config.toml
model = "waveform VAE"
dataset = "single notes of 20 synthesised instruments"
train_examples = 78125
input = "waveform_16khz"
bottleneck = "kl"
encoder_arch = "crnn"
encoder_norm = "batchnorm"
encoder_activation = "relu"
encoder_depths = [1, 1, 1, 1]
encoder_kernel_size = 5
encoder_wave_channels = 64
encoder_wave_strides = [5, 4, 4, 2]
encoder_widths = [96, 96, 96, 96]
encoder_rnn_width = 96
encoder_rnn = "gru"
encoder_bidirectional = false
encoder_rnn_residual = false
encoder_rnn_layers = 4
loss = "l1"
latent_channels = 64
decoder_norm = "batchnorm"
decoder_activation = "gelu"
decoder_widths = [16, 32, 64, 128, 128, 128]
decoder_blocks_per_level = 2
decoder_block = "plain"
decoder_attention = false
decoder_upsampling = "nearest_conv"
kl_weight = 0.1
optimizer = "adamw"
lr = 0.0035
beta1 = 0.9
beta2 = 0.999
eps = 1e-10
grad_clip = 1.0
steps = 4500
batch_size = 128
epochs = 7.4
lr_schedule = "cosine_restarts"
final_lr_fraction = 0
warmup_steps = 450
weight_decay = 0.3
Rows from block 3 of the encoder of a small waveform VAE, named by matrix and row number. Each number is 200 + 30 x the weight over its row's rms, rounded and kept within 0 to 999. All counts start at 0. After the name is the row's rms in percent of the matrix's.
Before each channel's rows are labels from the 100 clips, of 14976, where the channel reaches its highest value: "strongest on" is what is common among them. Only what is clearly more common there than usual is listed. The data: single notes of 20 synthesised instruments. In brackets: how many of the 100.
# conv: width-5 conv (encoder.blocks.3.conv.weight, 96x96x5, each kernel summed), inputs 0-95

strongest on: mains hum (75); clipping (40); text has "clipped" (40)
conv.66,103,241,235,176,197,224,234,184,170,194,131,203,180,276,180,207,223,198,234,180,179,183,199,225,152,218,249,198,164,170,210,207,168,210,226,189,242,183,144,169,190,249,132,223,191,191,198,190,221,196,191,165,146,151,159,229,177,179,126,179,163,209,231,164,180,251,213,193,224,207,194,206,224,145,226,195,185,211,233,216,252,218,200,188,191,149,170,195,186,225,215,205,159,184,179,167,189

strongest on: octave 6 (82); reverberation (67); text has "room" (67); text has "reverberant" (67)
conv.42,115,263,195,247,243,179,235,162,195,188,229,178,207,192,206,247,202,211,198,252,198,201,194,173,187,226,172,215,206,193,199,209,188,217,192,218,147,239,246,191,228,211,285,172,200,202,190,164,213,189,175,182,203,191,195,274,196,173,169,186,205,236,196,183,200,196,181,198,160,217,263,213,190,192,236,181,140,188,238,222,201,225,177,265,232,217,206,170,175,196,309,204,192,195,152,212,237

strongest on: decaying tone (69); harpsichord-like (46); clipping (26); text has "clipped" (26)
conv.56,060,195,170,221,210,197,165,197,167,125,235,183,176,201,182,201,202,173,189,215,181,188,180,193,190,214,215,160,180,178,195,208,238,200,241,205,230,200,236,142,187,167,136,206,203,193,260,167,156,178,184,138,196,175,213,244,212,212,147,137,146,277,206,219,201,178,176,191,184,203,196,162,167,217,216,198,102,193,220,218,212,218,202,253,216,172,195,182,204,204,186,261,198,216,231,185,193

strongest on: clipping (48); text has "clipped" (48); square lead (29)
conv.73,066,220,196,202,192,202,232,176,183,215,158,190,235,190,180,226,215,241,173,235,197,272,197,185,231,172,197,160,216,237,204,226,185,217,227,258,231,194,239,169,167,201,222,172,251,246,207,228,188,211,179,293,215,193,198,176,192,218,208,175,200,207,172,186,279,203,181,206,162,167,159,233,181,216,195,220,190,194,270,221,173,239,211,255,235,258,172,210,193,173,203,210,195,260,176,241,212

strongest on: octave 2 (56); sine tone (33); instrument: bass guitar-like (27)
conv.53,115,198,182,183,173,193,235,235,194,192,235,196,222,184,206,205,208,185,219,212,209,184,201,201,220,177,178,196,205,348,218,183,214,204,194,232,182,190,208,216,215,146,214,192,178,229,216,200,223,199,202,226,302,207,349,237,207,194,176,163,211,188,171,183,213,206,212,210,216,176,203,215,221,209,186,200,231,212,242,184,207,232,197,205,212,198,188,182,204,187,212,191,207,199,193,244,212

strongest on: square lead (45); sine tone (41)
conv.15,060,198,210,182,182,243,165,203,250,168,195,209,214,175,188,191,178,173,166,146,203,189,255,204,157,153,175,169,153,192,185,178,259,187,176,172,172,188,213,172,120,188,207,194,179,174,239,192,179,266,182,171,197,192,187,175,194,148,190,196,177,190,192,186,174,179,147,256,197,207,169,188,180,249,199,201,166,252,173,178,183,173,262,193,136,156,175,185,170,201,155,192,208,187,246,189,172

strongest on: clipping (62); text has "clipped" (62)
conv.4,126,222,166,238,254,255,201,223,210,225,207,251,198,246,207,237,216,229,201,197,209,250,250,207,234,203,239,205,233,229,219,229,224,223,183,270,246,232,193,217,195,234,240,219,228,244,226,228,229,239,252,202,213,241,205,215,229,258,225,218,185,208,214,218,246,240,210,241,251,204,214,215,229,205,218,219,183,244,216,224,205,215,235,201,226,222,229,245,200,206,238,209,246,249,221,250,213

strongest on: square lead (27)
conv.39,087,210,198,172,180,212,196,242,159,253,172,244,121,143,205,185,163,186,197,203,157,192,183,158,207,154,169,230,246,207,194,195,169,201,176,203,207,231,167,174,199,180,233,199,186,203,222,191,180,240,241,200,185,282,207,157,201,145,185,196,184,163,196,190,204,167,173,144,246,174,176,232,156,204,193,187,179,196,196,196,201,191,231,145,236,184,181,189,183,161,174,162,285,225,193,193,217

strongest on: sine tone (45); clipping (28); text has "clipped" (28)
conv.86,103,197,255,202,219,170,205,119,153,260,173,172,171,183,148,200,195,218,178,210,152,167,173,219,166,202,172,212,199,197,174,190,187,183,232,201,217,210,197,214,231,250,146,195,227,196,194,181,197,158,178,159,200,181,190,207,193,171,174,256,202,202,239,174,178,219,175,184,174,175,174,243,176,167,188,178,93,173,228,184,202,173,183,219,210,241,155,180,176,136,238,195,182,238,185,192,181

strongest on: clipping (41); mains hum (41); text has "clipped" (41); instrument: oboe-like (28)
conv.61,126,197,158,245,228,163,184,127,153,223,266,182,173,163,188,194,183,215,189,224,169,204,178,185,177,200,152,170,168,213,179,215,174,193,219,228,195,214,218,215,190,197,202,193,205,187,175,202,204,155,164,153,215,194,192,218,171,178,207,224,211,232,232,166,205,189,155,181,152,158,187,197,155,171,187,163,81,171,228,212,203,185,148,220,234,262,158,184,182,164,236,205,173,212,180,196,199

strongest on: octave 6 (85); sine tone (33)
conv.59,112,193,216,180,162,178,230,193,205,212,151,185,250,183,235,216,221,187,202,222,218,177,209,182,208,189,158,220,177,187,196,163,180,205,194,178,131,190,214,185,212,183,332,196,231,175,181,162,234,181,200,227,241,192,201,207,197,207,288,223,171,155,211,275,166,178,207,227,171,247,166,209,212,171,206,186,200,205,176,199,183,183,172,211,158,176,228,192,257,243,227,200,191,166,181,189,199

strongest on: octave 6 (84)
conv.29,105,224,217,213,186,175,253,203,201,157,203,183,189,158,198,225,158,228,208,203,195,185,174,167,186,290,183,194,206,182,215,183,178,203,253,208,185,221,211,184,175,161,311,180,183,193,174,192,189,179,221,196,197,212,202,228,199,177,157,184,187,195,192,234,191,141,183,188,219,206,282,184,209,165,160,205,185,174,185,194,211,206,169,258,195,218,291,223,213,210,199,212,219,202,190,177,278

strongest on: square lead (56)
conv.84,079,201,233,152,174,223,201,218,277,201,193,213,216,190,212,192,198,202,159,149,240,188,232,236,176,158,186,212,173,196,200,192,265,186,170,183,195,212,240,188,149,203,200,186,161,165,222,200,159,258,163,190,167,174,171,185,180,169,180,214,210,145,200,167,173,195,182,255,191,189,198,215,207,267,196,201,220,232,192,186,179,200,264,158,112,182,177,169,176,181,164,159,195,190,246,188,169

strongest on: octave 2 (57)
conv.30,135,196,257,234,226,207,185,198,223,232,216,192,211,214,181,202,218,206,182,229,189,251,186,163,183,200,294,218,223,186,191,233,220,209,170,209,255,232,253,215,246,208,216,210,195,181,218,298,168,208,192,227,191,209,216,206,183,210,233,283,228,206,298,210,210,197,198,212,197,230,207,230,221,248,211,210,227,201,138,235,184,172,202,219,243,171,210,223,198,216,211,238,185,225,215,209,190

strongest on: mains hum (40); square lead (38)
conv.83,114,219,202,172,235,235,197,198,279,186,223,212,243,206,191,220,201,221,186,148,213,213,243,235,191,187,194,186,149,197,200,208,261,206,181,201,217,184,277,191,151,249,207,201,174,194,233,193,192,238,154,195,181,142,175,212,186,191,203,196,209,191,208,175,191,202,179,289,171,186,228,210,199,279,206,186,184,244,200,198,190,213,252,185,107,206,163,187,189,196,199,200,186,183,219,197,143

strongest on: decaying tone (65); octave 2 (31); text has "piano" (27)
conv.91,108,152,160,200,158,165,152,226,173,176,179,193,179,171,178,171,170,162,160,204,167,182,174,164,168,183,184,184,232,154,172,164,195,138,170,187,167,218,219,202,206,150,170,173,161,187,201,173,150,217,192,234,187,235,168,176,196,163,178,136,196,158,151,195,186,155,173,167,192,171,179,166,161,232,148,181,225,164,175,181,164,189,203,162,203,199,169,161,160,193,140,206,222,189,168,189,198

strongest on: clipping (68); text has "clipped" (68); octave 6 (42)
conv.88,110,187,135,218,199,205,175,189,243,173,255,202,236,146,222,195,155,182,208,153,257,242,203,249,283,194,217,194,157,209,227,236,197,219,203,193,204,152,216,205,155,117,174,205,218,261,193,219,204,178,211,208,202,192,198,179,229,209,229,182,180,206,184,237,269,145,213,213,183,180,185,125,178,191,223,198,196,211,185,223,200,191,189,209,167,190,187,195,235,184,178,191,193,160,168,238,190

strongest on: sine tone (52); octave 6 (51)
conv.94,093,204,252,158,193,196,221,184,185,256,229,190,195,182,176,174,178,233,163,183,196,159,184,231,190,188,190,191,215,188,155,202,213,189,279,199,229,206,173,197,224,199,148,194,220,188,244,162,188,200,182,159,157,180,147,176,203,177,174,266,195,248,200,219,186,210,178,181,207,221,158,303,188,203,188,184,146,189,232,179,216,191,207,215,198,219,174,184,231,156,167,186,195,269,269,182,204

strongest on: octave 6 (46); clipping (44); text has "clipped" (44)
conv.58,094,205,234,202,201,205,198,188,193,234,88,203,174,219,159,261,223,202,173,210,178,225,216,179,263,192,209,208,219,195,187,221,206,195,184,243,215,191,229,167,187,229,169,205,231,274,215,215,211,214,188,224,208,215,189,192,251,188,230,202,190,236,184,234,253,226,161,209,195,212,185,277,218,215,217,204,193,197,219,186,168,209,214,218,225,146,191,237,208,210,161,207,207,233,255,300,198

strongest on: sine tone (58)
conv.32,091,198,155,251,207,181,165,223,171,223,215,218,156,122,142,180,153,165,180,206,161,191,191,143,205,180,146,202,233,212,184,197,172,171,182,191,177,248,192,230,190,162,239,190,154,199,221,172,208,233,231,189,206,259,193,192,206,154,189,164,161,141,192,184,205,157,176,156,217,198,190,194,143,210,165,165,171,182,196,190,181,166,217,166,222,223,159,184,162,205,194,167,243,215,154,185,218

strongest on: sine tone (82); octave 3 (43)
conv.43,073,190,235,243,181,217,165,226,165,227,197,216,183,137,169,175,144,158,173,152,159,191,201,217,181,160,167,210,202,239,172,187,219,160,180,202,201,231,149,204,129,142,215,179,225,181,246,178,162,250,205,164,219,222,206,190,198,217,163,190,209,219,177,174,193,164,198,174,224,234,161,190,164,204,173,228,171,213,163,202,180,163,251,186,183,160,172,190,149,238,183,202,232,239,259,190,182

strongest on: octave 6 (75); clipping (26); text has "clipped" (26)
conv.76,119,179,206,223,186,191,207,159,220,182,178,157,227,165,172,193,175,187,202,159,200,202,222,211,224,198,176,208,131,191,217,217,166,190,254,155,179,154,170,239,138,165,159,228,202,216,164,215,206,161,180,182,229,141,227,177,212,171,242,218,204,146,219,216,210,177,202,222,171,192,172,168,185,148,157,207,204,205,224,193,215,187,164,178,126,212,208,212,246,191,142,193,169,113,168,222,199

strongest on: square lead (33)
conv.49,077,197,187,172,189,244,189,241,168,231,200,264,151,178,193,169,174,191,180,213,162,191,211,161,198,163,182,211,257,197,188,189,174,203,197,200,182,211,108,185,206,170,207,207,177,198,221,182,188,236,279,182,195,264,207,147,198,160,201,191,221,189,177,201,202,200,170,157,270,182,182,243,177,169,192,185,187,222,208,183,194,192,227,161,237,195,223,255,197,170,149,177,278,231,218,192,211

strongest on: clipping (58); text has "clipped" (58); octave 2 (49)
conv.77,109,207,166,200,227,215,197,245,257,174,262,215,253,214,209,191,219,202,247,184,245,242,200,227,231,220,257,211,225,235,242,236,247,228,194,231,248,222,253,216,212,155,167,251,200,228,215,241,198,214,215,233,211,215,247,196,216,227,188,218,184,197,219,192,234,194,266,220,228,192,200,155,229,248,197,230,276,209,224,236,243,207,223,189,171,152,221,223,221,190,172,215,219,208,198,216,192

strongest on: decaying tone (67)
conv.62,087,184,142,167,185,207,167,251,168,198,194,242,145,167,212,157,166,184,180,204,162,198,179,172,180,199,167,184,258,202,172,187,184,187,181,188,187,227,147,200,208,152,212,188,170,190,224,187,157,221,247,200,182,288,192,190,194,168,193,179,178,185,168,182,197,146,208,149,261,214,208,172,179,198,174,180,195,191,179,198,181,182,222,168,252,136,184,208,187,198,143,187,275,241,213,192,201

strongest on: muffled (low-pass) (32)
conv.10,082,195,199,189,178,171,159,204,202,214,174,199,178,159,197,166,159,174,194,209,195,176,187,186,189,130,182,189,217,187,181,192,245,187,148,198,201,242,277,181,219,173,200,157,198,181,225,195,166,240,154,199,198,206,201,158,190,190,176,184,193,183,191,199,180,186,154,211,173,189,129,225,135,265,192,200,177,188,183,203,183,165,229,193,212,195,113,103,160,192,187,183,206,221,199,212,144

strongest on: octave 2 (48); mains hum (36); bass guitar-like (33)
conv.67,125,201,217,195,192,198,179,187,160,220,183,185,286,192,191,194,174,182,197,174,203,179,180,244,174,165,205,198,166,270,172,188,228,182,158,198,222,249,202,183,162,172,205,196,276,180,161,167,194,178,224,199,219,203,196,203,181,323,178,167,188,236,164,179,180,221,255,166,206,209,189,179,197,177,202,210,239,179,219,195,187,202,172,251,140,205,232,211,173,176,245,203,199,213,191,249,202